A small image embedding model, trained from scratch: widths [160, 272, 480], held-out accuracy 100%.
Rows from block 3 of a small image embedding model, named by matrix and row number. Rows with one number belong to one channel. Each number is 500 + 50 x the weight over its row's rms, rounded and kept within 0 to 999. All counts start at 0. Numbers have three digits each.
After each channel's rows are labels from the 100 images, of 14976, where the channel reaches its highest value: "top examples" is what is common among them; "patch colour" is the nearest of a few named colours to the mean colour under the peak. Only what is clearly more common there than usual is listed. The data: made-up ball-and-stick molecule models.
# convs0: first 3x3 conv (model.blocks.3.convs.0.weight, 272x272x3x3, each kernel summed), inputs 91-181
# convs1: second 3x3 conv (model.blocks.3.convs.1.weight, 272x272x3x3, transposed, each kernel summed), outputs 91-181

convs0.138:490470412475462439482464485467500485497446429471524528439445484480422399532450466572549474527453461488459463452475497463539541496481453425468458480480461488501424520555461459452449481455556501438473495485510524547489421483514532478532489486457516418420421485484517494477396
convs1.138:495513509504461539506509405500483496489481493579486462458469523475462557540423471494587497500493487482471541531572509411614596460470474406463481483503485544492531494468500448469583509440631497543463537477433409467477460511492499503439497607459499548579511490507507489480604
top examples: small balls on sticks; balls: three
patch colour: grey

convs0.261:492489520439511450453437482476464543462492465489533500456457519495512545485486503428352447496461511444471421423493473475418487514425504523482450484478483383424434445441465469445525473454429524613475448463464531485455455463456531448469443361484471417487449448452518492457500
convs1.261:433513519582503509413525536502436553455464515459503460531488463479467498403542524472581487443423505408458532528509447497543423424458461499430552436423479496422472509418454471497383451516532421435555508484399456429432487477432426406533419529554499504444552468492515513384516
top examples: balls and sticks
patch colour: white

convs0.221:495446484424568495462497534438492507473496509560405550501507460383516465477476559423361444488466472460404498514431441508420426501413470513487504492485513424461444453458467537472518482422466506556467483448519499449471471433464504453499453441469489470443466449438481519473442
convs1.221:432422528516425458474496532546442497506451459484411469464481494473416471486499522518556526387468480444515488485512515470514360406519487424480513426476505476478424441474459460475423428487490467371595479524431477479472430526495486450514380463576525455473544507529522531411553
top examples: space-filling
patch colour: grey

convs0.41:527378521512558439500396524517513354500513409487528504411510531548484454486511549523487491484493524482501385396541525515542542581478518541485380507502526358486473482535518423459494515515418532484491387519550571571501380516507494491509519464521506394465498491491535502485477
convs1.41:498436513461482566497428519529488346496497413394473476474456479450445526493475491469455507492483456485474431499497434424496553439468501450476423476505493460488436558462483440560498506465518503575556408476460422467485380506494505488444512538537502511570505499498534497488573
top examples: space-filling
patch colour: grey; brown

convs0.128:453534504406507412476476422441446566487523535520478562476481451465396423372418422438391446454450514471454523507505425404473584465411441449455467467498454469448524437446446449416448465485432461539422486400500566475466546492451528476525483424448508450431527408415512527479460
convs1.128:486482539578591498521443638554501551509512532412511406457580487638532509491575592478453497476439524512479471428401523582481424419467513529454477459527500457501439487487472382601428491563436480479642481487465485500502478456477449499461464439646482447568475507507489542523463
top examples: small balls on sticks
patch colour: pink

convs0.218:490564466412476519474493507487476598461477508549452505496463424417498502523471474431355468559487464462489459473426493520376540500480498460511494515486522446443478529440497494506469497445507549622512497499457511456454491451458561470497467367494475436430437452464498502472444
convs1.218:426495491565494550420522520495418553435466505536520446516530518535462481396547547484610468438405549410405512506522432507572458398417452499435519443430465500397514534413437517529454426529507439434540515461463431409410505445422426408475420486529469494488516467487496493393531
top examples: balls and sticks
patch colour: grey

convs0.249:502487514456513413498416442462500484497508451467512537433512502473440485399445442488452476441509506485465435442530447429488542508457458458507426512506476374481490424504476402374432493460364480540411403453504579518486485507489546503510510399441519395458509473467536532505494
convs1.249:478510590590532612504498593540493516510487543434476450529524486555489553518585598494500478483392498508484512546487465536550490418426444523386531455500429524510424591458447494621441512544527409514643507432363492475505475498459445480485494553646506549572561473476485579500548
top examples: space-filling
patch colour: pink; grey

convs0.84:514404550455527437497420485479507431489536427468508534418500506496433453459474481474435473453482533482451397418511458452502498508441475477471419514499476384474446420491486401400490493506380477518435400453499576522491422512484477498526513428472511411464477454447527533500480
convs1.84:428508577573461551470485550547455494497511486454420470525501499499466498563527583499495478407403473466487512551477449502497432411450420471395525403461408489493382550476393559599455464484495410503599498462420521487492463524464493449522441530596531532525536470497506571446529
top examples: space-filling
patch colour: pink

convs0.181:512457494388504488468495509452471580473489507532479523499496509450477535482509466358325460562479478465494459472508483485374519520447493494471497540473529446452466490398526464474515488409469519642469495490447511403460440434460559467488469354494475451491469404450501506475523
convs1.181:443459441591448534447509505525440561468393488418546435532437422477502468438558545490598501500466454443481500506459430498583463394485499550445523470456509466440439500459505578530470441465532481453494477498408448469447461485466450443513438566474495490375513484502518494431511
top examples: balls and sticks
patch colour: pink

convs0.22:583388547520556460517387518465581393508519411517551498426536531504475475489475518529504494485533531519507385420537540512526483513505514503517410576512524354526391407559550419426535545494452563473479391511522560541518380483518572509530541471514499402473500497500473491521526
convs1.22:475407453512441494493434502556487405501476387430489484448437431476468469502441498493504532484506442479500422436466470446488489460491538459496425470494516400485417488489469456509500486463506538514540380516494443468486358526509508485436470489527519449488476510541569494470516
top examples: space-filling
patch colour: pink; grey

convs0.131:556361528517545426510394521488544366506514394534540499414521529520500460484503535515499498511504513516504370399530539527525526558489523527502396551512528369514428431534528419453511534491446547481494369515546552549511381499519526512510545471515502390476496497497500491515499
convs1.131:487414491472468529486431503551486357493493403421474471464458453460447496494433479476469512492498445477484424468471450430480519453471529440485432480485501439486439526473473436536508503468518526545559405490481413461485365511503514475429482510532502488536482498505547489471529
top examples: space-filling
patch colour: brown; grey

convs0.107:545364531527556415503403534516519332505513361522537499405524544542521462514514557535518498517504508501508385408530531544555540553491532547507395528505535403503444451534530431451506526507464541471503362518537543559503369501510503502506527504529504400476501514503510495500501
convs1.107:479452484446452555493425494523485341489501407437443480463469471452441503493437480476442508490492434486475430488477441414476538431474503436485412471493490477478451562464467444537527498436527503558518412491482419468477391500495504481426488523502497515553484501497546484474566
top examples: balls and sticks
patch colour: grey

convs0.195:437624462390560382463483464475447584465517540461502502482431442471452496482394442477412459478450486446421524494388447407464503495391475448476478446479455544438510418445412468451512447484501496595472517425492488507451570441448558451485437476442455484454446469433473476457410
convs1.195:478544526529568426436498586458443535473472533505520471507564520566452529378363514488495494461451517418435520504512484482512391461448489437504523433451509480415509392452524392465473463513319452343533511499443464503431555474473452429489376415524502515541559509513501507372539
top examples: balls and sticks
patch colour: grey

convs0.33:530428491405496447465419516483517505476487454473505503451462508489468506506495484454397458518472508461451401421500464472433547513427520473478435503477489372452412452519484449471488513458442519582497434471523570520465405479471528465477503360498490412471444449456497507478497
convs1.33:451487518580468559453511491524455555482434501458475460521456455431466542467568567474559486479417469454492538542505414485573499412444441514393540457468452492457415537415455533520428481470582434506539497453335468432465463494449443433543464574544511509461554454481522549431545
top examples: balls and sticks
patch colour: pink

convs0.232:518430489475518425498367517501500413509500447526505521429507505528442399439502530484459489483473504508510409407522542507507540546455498527442374527503501338508486472507515406482482507495426528471464399511537530513502411496506520505522521447506511377454496442468535497506451
convs1.232:505414499462474534488470515545502351504493445363465425542472495496448507485465494470463508494487457481503439498498469429479561428470539440477487486477498434492442510465469434529463517479527519580580400474473410464467368500493508475427518501543479516549493487495537482489555
top examples: space-filling
patch colour: grey; pink

convs0.26:464516462424527464487511462436438546464503529490412540484480446416412447478385450431390465488466467457426517487439416412436432500437401463447494492480438540460551444432450444412490457423475438570385530423449520470464532453454433473487442425403474483418481447410506501473431
convs1.26:467573496473481509489483548481524548485519556539490482515466518561451467547520493483456489380544554479451540523456507584415353458465469447538478418478498490490462489597465477612542471579389533359557517501669612571481554514516538494527436439543490466479484517521427502471510
top examples: dark backdrop; balls and sticks
patch colour: black

convs0.163:475424547418512450502444461474476484494530478473498543448505501506392452442452436441419467424461528492427415453522469418476507503415475445450437498506454401486476446471471383414484475515382475506428425444507582506498445517488489495535501403451513413455501426425514536501483
convs1.163:466500601569496525491461614558500509519527505435462445513554497567479532556524595513495493441403488490496502505475492518493429405450453479397488424476417479511392519496424473601458498494493440538654478448423514506509454518462484474478447499666502503539522493499503586474520
top examples: space-filling
patch colour: pink; grey

convs0.146:471410496422465394496460472497457472495521442435486551452484478507386413445458403473457488428466536475444408425494470431478535468463474436451432484495471419483440405477490393409448451528420470502474430487435549500492427509481430486497478429480516399445498449432553525487454
convs1.146:442559524606524613498506520520471521500552497460513468542515423463546502560464647542507496446437471493459515568429464501566456450449397524396533417490366504501426622491397578594521496449479400549534503439470517510504506515484440480500471555545509559506504530550524566476522
top examples: balls and sticks
patch colour: grey

convs0.127:568378537484538429511403505483547398512494412535522511425523521518465451462480525486462486512508518526490366394521556520498519537466519514490400577515532350518445427521551392454503529499448556479481386512549538522510389487509559524514551433506508386476495468482506498533489
convs1.127:480416482469453529494451530558487380495469436387457447486461462495431499466445479464461519490497450490500424476476453445466500443482555440484443485502527443496431499471479418531466485494519534530592402496470421451488388510498513486413479501535504490526480483500544480478526
top examples: space-filling
patch colour: pink

convs0.144:493528526452513431491413456457502506487500448442512509436494497460462511409446459464428473432509500479461429428512446433458535497436457485498423492499481377473489446484461404365455490437347483561438426447491562502485503521477544484497503361450514410465500468470525533495487
convs1.144:475545616592545585476524593516474533500504555488500470531538501556479563522557585503529468478396514483474544565504465549557496454430440518379553459477426559495480577456449489568449502556522407482641544435397508472498521488447454471501500557651505568555590464467479571496538
top examples: space-filling
patch colour: pink

convs0.182:452463484406499405491437467502455484497519450424492562441475474495392437438445403479438479425476544465446413417490465420470528478444482404469429470490466422476444409477473379405432446517408484529459458477450560501493446504485481482491467417473515427463505438441549529479456
convs1.182:446570519628515570475522529508473559489510518483510471524540413477536486536465654554494495464406483481456539562407445490565450432429375514372545420476361510501446567502381549566507489465473375524542521427443521501495511517482436458500461539541529571494534527549528576474510
top examples: balls and sticks
patch colour: grey

convs0.213:455466479453479421467418470447451517473490442493517520430492482457481453452437485500442456487463503451455446424399459474484465453451468470501421468472494429446427445465450438427473437470482498491461468452420491493447407433460573462520445457477472418463409468442520468456399
convs1.213:483516389519472552463565402466476523479503552572498525518522525509535340466491515546519529483548530442528525528571574503524475506547504493552543487471529547463526564537522444513517449549516504377417585565544509523468515535536533474519452461456502537504448545578531398418549
top examples: balls and sticks
patch colour: brown

convs0.58:544410579469537482489401525485542412499460414514517498403514554510495457454501547464428465505485528495470363390516544517474500527449512516466384542497513333504418452491533424440487532496460557503467358493517510472497397464483533494515520420508491372472473440473502495508505
convs1.58:491443503461449503471483556537460411484456453462422460455469485492365548509392455470477515514461438464509489515483424400533472447493513384476471496479506499480432503427490420484482472443578473507592424487379444429469408499485516472430449577533511519547531461469545505456564
top examples: space-filling
patch colour: brown

convs0.109:445429463468550378471418510463428505481483466522513535446509483506507451432518539474429469441433458453473465455450426495489450487432462536482433418479487422463397434428448468453475434444462475436473477468418513503473384476485496470490447483487504400436432482456523482446428
convs1.109:516475468448479616479443409491532443485565463480470521481520518479510465447553509515438518443571496467541410457534518529473578542516513497540411473480530457475464609534500457602519503571479572518400502546493553536494388544536578486522540417459493456612492519559554460456601
top examples: small balls on sticks
patch colour: grey

convs0.152:458577456428441442475464454443453536482460488537463505462424409423386427512448429492503479572443437467479522473483453409495633479443405453398470473477432492475459541467422456493445486426568450501465482445450461469477497508477500465521512499433497446420495432430497491472419
convs1.152:556542544511558539492563524477539543469519578551563451560573584594542544503529519490505450546492550516473568556540544576504645525475525542501564558482516563493568506504539545516533555566502513544524568467543471486481574441460489505499591493532428568556486482443409475551469
top examples: small balls on sticks
patch colour: grey

convs0.18:488416477506520426508440523496491439510544456454499545466519471527455347478536540516501489454468495481505459463535492501544550547481468546412433467504479363483451456537490414472477500509405465481485404503534560566503432527506432491528512492496537435411494478465567512484414
convs1.18:515408517512492571502448552555492348504536426315511436507472475484489527536535547520535514484472468495489449497534484452525561455503485469459465469500445463499433587462474479556498542479517459610593419465437431499486362525486475486437528502576494494542512532526522503490574
top examples: space-filling
patch colour: grey

convs0.104:572366544523549452514385521474565402508515415517540500415536534513479472496496518532517497488527536514513387416545531514524489505513509510518410557509519362525390401553539410436524549507449543475486382520516549539516382489520548512531536479519509402468510504504477499522518
convs1.104:469427461498438510486435500566474384500491390440477502454438455477451492515441489500502526489512439475512429459479471442497492467500537455496414467489511408481423523493469470516523486442522531531532382520489452483482369526515520474440473509514521470502490516539574500455535
top examples: space-filling
patch colour: grey; pink

convs0.27:572364541520572462513388531487562379505516414511544497406529541529498480504503534527509494497515538510508387410552546530536505533495540522510404556508535379518415431549550411440529545513430554479495384518535562553514387498511532513522535481535502406475508503496476503521526
convs1.27:474430483470438525486421500545478381499495397462471496443454464464441501519428490484480517485506442476487423463478444420482502465493509437494410468490499429485430528477465454536527489446512521537537375508481449475480383515508524475432470517510516479527493504523568498469543
top examples: space-filling
patch colour: brown

convs0.271:520421559473502414486405526467471478488483455494519518421502551520503511422485521414406485508494493481507411412493517516424457504489510525507409544492527377471405357406519415429504493467440530548511403510401478413472414453479537491482480407528486411507489444466524495484521
convs1.271:453424370527439547457500497520431498463428444432494461504419442446471422480482505493574525479486440443511464487504469461568455423522528507493499455459527469451420558458527518491453438423576475419496465528447446463451413505483454449504434572475489493413502500503556447414554
top examples: space-filling
patch colour: pink

convs0.12:446328448399515442483512522454463411478545485501463561504482419445430417485492445461443450490431462473406463481456412439451592475447428425449495453481439505470398435473442451510559468503525400422511497430491557495487410457468421467492505477470492488469484439407507511490456
convs1.12:500496509623525438475504499524500568507528473487623446453553403412626471528553645590633510476537492469572508467504550553569430486558446566502515465462484531514481524540465500477471514446508470550553523535484498520516500584508513450528444508564498432416499617634468510450448
top examples: space-filling
patch colour: grey

convs0.250:566395569495545470500384511496564359503491404518537500422520543541482457487502539502483478517505536513501377412558547517521545557478525524482394555505530367502453454548538411454501548517438558498483386518568569541510380503507532502513545451517504404485500466488498504514523
convs1.250:484435508448439521487437524549479395499482399413441469462452477468408516507443471461470513493475451486478453484485414400478507435460511405467450475485497440487427514450465441515487498466528495551583404474439411455478378506490506477443480516554505494542499489491547505477552
top examples: space-filling
patch colour: grey; brown

convs0.141:459406425405536436474428511460488460474473457472443541458457473425437476501472469490441448496435498467386433426424433460434487478415460431461436434471475451471395411518448439492552466482511468481502484457483532523481398441473518459485471457479495421474435456418515490469448
convs1.141:465477464542441441462530348477488531491532472544557516454480463431525433508414535579583520412544494435551503482568552471592423521551450430523529440454466481487449462553457462442518467454505513459381535538546540546498458613537560458563429503398534476442516564586505482402494
top examples: balls and sticks
patch colour: grey; pink

convs0.203:515452522446480466453430485448496485478462448475516528451499524482479459419478518434399456491464520471438420425486475478418474507412460506465441498481489345455453442467482466417445494463402498544432421462478515458451428451469546473506474365475498434489454437463545509473499
convs1.203:460544529632459562449535563556461570494447519485513467503507465482484573536522536512609505491438500459507561548496461470603429448509520508445553465456512562478455575452515521485425476481632477456576529504390472456462505509473501431504432636555509520475543486517526526436519
top examples: space-filling
patch colour: pink

convs0.207:512364488502498447500416523475515385492510418460542515452492507489449425511491507528498486460468506483481376415521455463550512520455435511448438477492455359494417453541469418441509494503411433453457362477505554579495366514496466489531510477471521417455477493464528500491484
convs1.207:489436487503464565481450471531476348491555395448522478498436445430477515570464527534548521463488438470496452511515457417544550489501458437468452473474434503495457637476454510600558525409515461598468471469484444488480378550503500471420521551472505507540487551534543511473542
top examples: space-filling
patch colour: grey

convs0.72:571378549521570457504396537492564377506518407528554495422533536540511467499511542535512488499515540509507391415535546537541506551497539535506406552507541369519405437556551423454523545515434567478505382526540556559507394492508530512518538488546501410470493507497476494518510
convs1.72:477421490467453525492424511537484379492484397442463495444442468459426501499424484485467523488490447485481432468482436415484491462479518427492405478494504434484422527479471436534522487456504509538543391494469435467481380510505507481436477504519511473525494492513555495478551
top examples: space-filling
patch colour: grey; brown

convs0.50:496434515436541441447421515460491465456509442455524519429500537528493484465480529464383448462462527438453424430509456485484487519416502523468417488467497365434434438489480442425486484488409515534463417462519567532442441470451516446490468410503480428473465444452520496459501
convs1.50:430537501580458528456503520528439552492432504420480471513451435437465520487522548481526506453424456439471552543477382453557423416472444489410551423460468500464411522416443470495409463452525434462554510483313470449466486504488452436534423567541525511465534495516551535414546
top examples: balls and sticks
patch colour: pink